config = dict(
    model='audio captioner',
    dataset='songs of 200 made-up bird species, synthesised, often over outdoor noise',
    train_examples=39062,
    time_shift_ms=100,
    n_mels=40,
    hop_length=160,
    input='log_mel',
    spec_augment=True,
    win_length=400,
    tokenizer='word',
    vocab_size=50,
    encoder_arch='transformer',
    encoder_norm='layernorm',
    encoder_norm_position='pre',
    encoder_activation='gelu',
    encoder_mlp_ratio=3,
    encoder_head_dim=32,
    encoder_fused_qkv=True,
    encoder_bias='all',
    encoder_qk_norm=False,
    encoder_parallel_block=True,
    encoder_inner_norm=False,
    encoder_moe='top_k',
    encoder_drop_path=0.15,
    encoder_num_experts=8,
    encoder_moe_every=2,
    encoder_expert_mlp_ratio=0.5,
    encoder_experts_per_token=2,
    encoder_shared_expert=False,
    encoder_subsampling=4,
    encoder_layers=12,
    encoder_width=384,
    encoder_positions='learned',
    fusion='prefix',
    label_smoothing=0.05,
    decoder_width=192,
    decoder_layers=7,
    decoder_norm='layernorm',
    decoder_norm_position='pre',
    decoder_activation='gelu',
    decoder_mlp_ratio=4,
    decoder_head_dim=64,
    decoder_fused_qkv=True,
    decoder_bias='none',
    decoder_qk_norm=True,
    decoder_parallel_block=False,
    decoder_dropout=0.05,
    decoder_inner_norm=False,
    decoder_positions='learned',
    decoder_prefix_bidirectional=True,
    decoder_connector='linear',
    decoder_tie_embeddings=False,
    residual_init='none',
    optimizer='muon',
    muon_scale='match_rms_adamw',
    learning_rate=0.0024,
    momentum=0.95,
    nesterov=True,
    orthogonalizer='newton_schulz_5',
    adamw_lr_other_params=0.00098,
    max_grad_norm=3.0,
    max_steps=11900,
    batch_size=128,
    epochs=39.0,
    lr_schedule='wsd',
    decay_fraction=0.4,
    final_lr_fraction=0.1,
    warmup_steps=590,
    weight_decay=0.07,
    adamw_weight_decay_other_params=0.05,
)
Rows from block 8 of the audio encoder of a small audio captioner, named by matrix and row number. Rows with one number belong to one neuron. Each number is 500 + 50 x the weight over its row's rms, rounded and kept within 0 to 999. All counts start at 0. Numbers have three digits each.
After each neuron's rows are labels from the 100 clips, of 14976, where the neuron reaches its highest value: "peak on" is the class under the peak. Only what is clearly more common there than usual is listed. The data: songs of 200 made-up bird species, synthesised, often over outdoor noise. In brackets: how many of the 100.
# fc1: MLP up (encoder.blocks.8.mlp.fc1.weight, 1152x384), inputs 55-109
# fc2: MLP down (encoder.blocks.8.mlp.fc2.weight, 384x1152, transposed), outputs 55-109

fc1.414:543431468527577490425521482439539471489517490609403529517478523513520496491562516563483477454482503520432415515448488493576403526503510435616506533591468562466578552
fc2.414:485447479530484441476435488650382474505496475496532555484526592435497507444508502484473509512437550450532444443499559500383541507478518534517463559458467558496502522
peak on: harsh note (100)

fc1.569:548529502509568487468505494550477532469497477515497522523478476496578442557564562449479467527520477559475531478546440463498485565439549476451568481551464445478452638
fc2.569:464437537504498438519561380482578497440531470515410561540485480481533497491555496480468478496544538517467474533435529505413534536555520573474529608555561608447536479
peak on: harsh note (100)

fc1.737:518545464533526431491556482417521552462477602476526497550547510546401513491493539456482471530434486422493537488514533464504442527465474484429484483504503458551520490
fc2.737:529463615504506536491412522562496480494549421489507453513424468509526491565507441599534501539414503456446516471470502520490537366507464501531456428473488513419491468
peak on: warble (40)

fc1.716:435520430448481567455525482580438591502491568546473566496520508489535546432551495395595365537533442533630494514467483412455513539519548472543408501505545425478591451
fc2.716:498467473460521508498511566447533415528514529518496573548490474442550457539475465466472408445536514447457456422499500535519525495530498506437563610497468485506515532
peak on: upsweep (95)

fc1.659:530373570526614520489512476435499481504445509433510616559490536501426490614477511428494522519500412514533440589470551470444586502488579463449461475395448509519525484
fc2.659:404510419517483530425496481576405490521462552458579523434536512411486509487499556594464415445524487472394492441405505511384531613571472570477520544547436494499450434
peak on: harsh note (100)

fc1.621:578453490555571541465485610490451463486420436522504460478500489522442565365420505574491509496522481473541499437414474494555466509546485485428468457482531510487483528
fc2.621:527512502584521479537502435483526513542576473434538509462521536518517437521581494525607550525475520550413482449530428475468490533448615562504488528486522416434478477
peak on: arch (62)

fc1.332:457577501526430515483528562420534515535459410551496484573535457517551524553497464555488558558423532491412496517442578519509517514377566539567584499631566503536475590
fc2.332:451471470577476502460540470530587536412443514516544505551528550483565534473466487496551469483507426486469489408497571463548580535524464621570468483532494516481404535
peak on: upsweep (55)

fc1.161:436449490611479387505581516581460393494367584502519455457558489556411528477432483451533476520489529416511490544492576558549523537611532400520567561538574581480517467
fc2.161:487564395417452516512484488520554460498459540520594505463555519470574471498484511516474515583526429466536471388437510488484538496424465560546544457461500492455428551
peak on: buzz (35)

fc1.567:489521535508549547550536485450519489512447401580463548446539438470527487544439476490450454495395567545440583608534388526405534392444534493465495589508463521498498509
fc2.567:551485466489509536505534548491570514475551399574381437416459595503491508567536645503460515483515462518613559507481469511433445517581538484450515462399570399529528396
peak on: warble (67)

fc1.530:572469430441627465505458486461492499489511455520465561429480537455446486575467522507456526517537482583475421505484421412447489499495557454508513470441515522515568577
fc2.530:414486419516568502564511605529487482510537495426527569456383494534464549509545568468500497476399502487486451458430416398530464533507464535454587584431470458531485492
peak on: harsh note (97)

fc1.482:492523514552430442541516451436520441571515459452530473408490455472528560462449440572546530471506597609526441535556522532544521490545475557373510533457498555487514470
fc2.482:451464518421504454522457476500457519525502548449474506588641506518548457451489447506506514513466683547516458496536565522443447539415435403425487493483503536509505507
peak on: downsweep (75)

fc1.389:437404413456488498517421449525501622483439559391529433540507578525506550512553464421518481461497562506494432561482485382529498438476602480498510414521546525490490489
fc2.389:578514519535422593502520578568463447536489397513408413471550538403499431471425565517527578509534437456407490573588425474533451466454457451504492560428522483456507527
peak on: dip (35)

fc1.628:446499530508481474516444498481491508588637457488559529551482484514521534506651387422561486473512584540416478511505513512503480547413543593432515548516438530436461547
fc2.628:459506429523384543460465400511578534446488558437506474507431502473583503481545494494436610589490510515512487483490632529492453464601453624558447589485508541492501413
peak on: warble (53); dip (47)

fc1.447:583456549526419372627596579504513388381520507442513502553533403521439551508562535527453516514504584513505557590571498523555593486505441487510538483444517559449519516
fc2.447:507474441519552514475521547578478479522416534527468510437453541460428506473496528487591524475523522411527488438468483584485585546456567431599425473442538529519556471
peak on: upsweep (82)

fc1.301:480463450512532422464536576466459474492557555463475421520482507527409583582564505487453535435510564585548576497478505486528604569523539525482451496521448511492471514
fc2.301:380511520474502507545410418552531468523566523513524493482534500461513509571506470617475558501527496472526566480630508477467557467462569450534508511592513513507510429
peak on: no call (98)

fc1.695:467522473382500538487510519459517548520552483555540478523381510532456518578534495569507514482588526526480495522573621418562606450468491495486455622481555449468501482
fc2.695:456541524620401596526529523482497553434486467494463532550532494461552477455555392496516465528465524488439438483481570415497535542420415528438479415433527486573564478
peak on: downsweep (60)

fc1.710:435445525591483578486600590489557473539589530496530498508498497565514530466571527476522570517532520502538414504559452448499508455500466602554468500525500431454488485
fc2.710:381513529529436457578482502589505533470539546415477483536459576558578471466427496558491405526511546515497437529461457494459421409521583531475513591487497490400404552
peak on: arch (57)

fc1.596:447453498476394552584580538485485493571544483479493490428486456514528470569515536556469477469486454480468519584480593480489413505540509578467499556509527446484487521
fc2.596:552523535432428469567488511505472526571489528463546475522479539523519568486471458587536510464557443547508503632408482563510521438470381529541524549502454524512546505
peak on: no call (99)

fc1.339:558488435500516437549449473578446444482464481548500464539532476463457429518476502580624546461464524474495501518580470522555562464526439492461532502623438551522573626
fc2.339:526528560449544441506503488405566542536534550409499461517454494577531516504490406483560572592528559486459521558466448484460404467516608438498631507505560544486514562
peak on: dip (77)

fc1.644:538570511537518470522558422521514479494576461488500499480515476604502539455550442502537403491589460458477558479498463625524490511405542416378501466504565468541461576
fc2.644:477447440480468490455539506413449513559479563455502519508410456465528482479462516505546471493458482472411570409551470434450527504571458515514567537516507529510504443
peak on: downsweep (57)

fc1.627:515531445486601494568604499482573469419504433509440487505480445426462551466543534628607537566494489566542489513479514522458516578491538513365555504474505535541507596
fc2.627:485469457459432476458483555503484570549475498482459478508495531501528498453437493511485528494534574515548509509453523559528500519453476544471491458557521535416494596
peak on: no call (96)

fc1.475:629518496464554578438522538469539494521547566555484500566474578544492512603461393410524416576488501511375459482469585471541492611467399460412476579476504434529521450
fc2.475:481439515379527484510453591481480380516376505476518508532459528513541519500536443587509483492503576550516543402560410553481415447567483511456454507493487554567556517
peak on: dip (73)

fc1.538:531458496483556513529433469484512459439441525524460484550464423417498591517515539607533544452490487443496499474527469574506353573490512491463451375495502492492452524
fc2.538:475490511520381431554508471547455410538523432636472503445487570548567547401579430511484479498551550450501472457502529463491505476438518476456579516534531466494528480
peak on: no call (98)

fc1.505:507474476485513543529433505600481480560466551502487554398498507413466460465494399561517550577445498524544532561549531393508522455533486489530478503494457401486535485
fc2.505:521559503582539469486533494502547539417529492558626484485366547572531513533473583476467588548358508567463504442485496517467483548540488546439444541497526594468552442
peak on: upsweep (67)

fc1.723:447534504584466589495520548541530536501576435582390461499510520461468486455533449457473462541485496548518512444522482608486475492447574585521525574438552473534471504
fc2.723:450461484557546483497523471558508496474444461525555492470559438488432478536570447543519476434481538525449485444570551486496457467475460488453587443423448449489577471
peak on: no call (97)

fc1.604:436461534482533530576498491584372481587557531496492419408450550550562453516476445442528384506559485530522508562482651507501401489479417566461586525424494497493539439
fc2.604:485492502473516550465532498479525538487572592501457493474463513493590473598446525507624613552528493539412542450409584452554517435460493548478506441488529481476461524
peak on: arch (42)

fc1.303:447579532459488456506530488567510492493517426449502502542475524432445474454485497559459489476420474482504562434497508489459625494493569418504528507479550501449467460
fc2.303:468513545545442441403555506515528539577475522438450532407509491453508441518454531523489536468504492412481463461564496521500505539532448479498418519490488524543396589
peak on: dip (47)

fc1.539:492455461514572559474536543456525527560512405482522519423512470469540433512443503565500518546531538551490584514512534541547514509557595345398480612501570407440612427
fc2.539:457502416537542495572590544468442492468449569493478634533453461455493490464518479409470570482511482648498570512431475400446589523502442413463484512490512541454573571
peak on: dip (50); upsweep (26)

fc1.53:511529515500493472497476483478422460456552532587463459479383554470485500488450419463562421508434512539634521524506417516478526376500521436425537527481493490526559452
fc2.53:523425516526506492605390444553432428492485413464603531552469494443515563562500468471517519503446540436455478452474599593579464482475481485485514511442572512450504536
peak on: downsweep (65)

fc1.29:532506438512574548438503556517440506525425499456448479471542567529561462548454502572480583548470434539497500548534403575532413503466576451529479543579463469439562499
fc2.29:525492534553506397586497508490531558503464489586510506563481545580494481478476397550475418562560568509516512403480508458497510411458574521432474455501556530568437571
peak on: upsweep (58); arch (25)

fc1.64:528543452482496552445563562541478457536550601512566563510363469520456588557482477542400509469551462509434513516575557364483493546482501503554483382555506480512516504
fc2.64:464563492554460600486474569399540578482479499504558513460545485493473460484509590498431521511501557395441505531404509469489551519517445472538371559571549416506483501
peak on: downsweep (74)

fc1.536:525463435464491478444576497553580512510608510569513600458508495613516405536416484439460453474463508598498568575562432479417388557530590549497519513425466414545509583
fc2.536:595450506382498503553539539415583440532497453637487497506386462513536453501433637495524553470563537536541539495492402452451424517504442484504502538417472483485455455
peak on: warble (51); harsh note (39)

fc1.752:527508513495501565444502511471425514509570482440543504491470470387436513419426449587552495434452552486483491485515514514589476402418566472510479498626554585481515570
fc2.752:510596579429488510492546494566508545461528468468493505490457494476607431500465412469460525442554643457495476463470557468443533540449466473572542583570367488513551485
peak on: downsweep (66)

fc1.35:476504550619549486446481554430459443458490529421524498589397517538598442539467551438428486473500482569413551552497499543471550599453472474569464604542554525465535515
fc2.35:502405514476593468483443495457538423428512497583559464502495543472579562539494531497636479520502435412604588461541594474533527456488461524530500532394557448513496517
peak on: no call (98)

fc1.655:418502476540616477495514487512549531500447384549479473469604490531552440510544517531454449531542418549526438487437591451552491533594510525469486481460449503463486418
fc2.655:554458488535489469587493495500587488603480435450540496507539473604536519538522538511388435478547456515485537559429505532512482517438499430493478561499484508534467548
peak on: no call (100)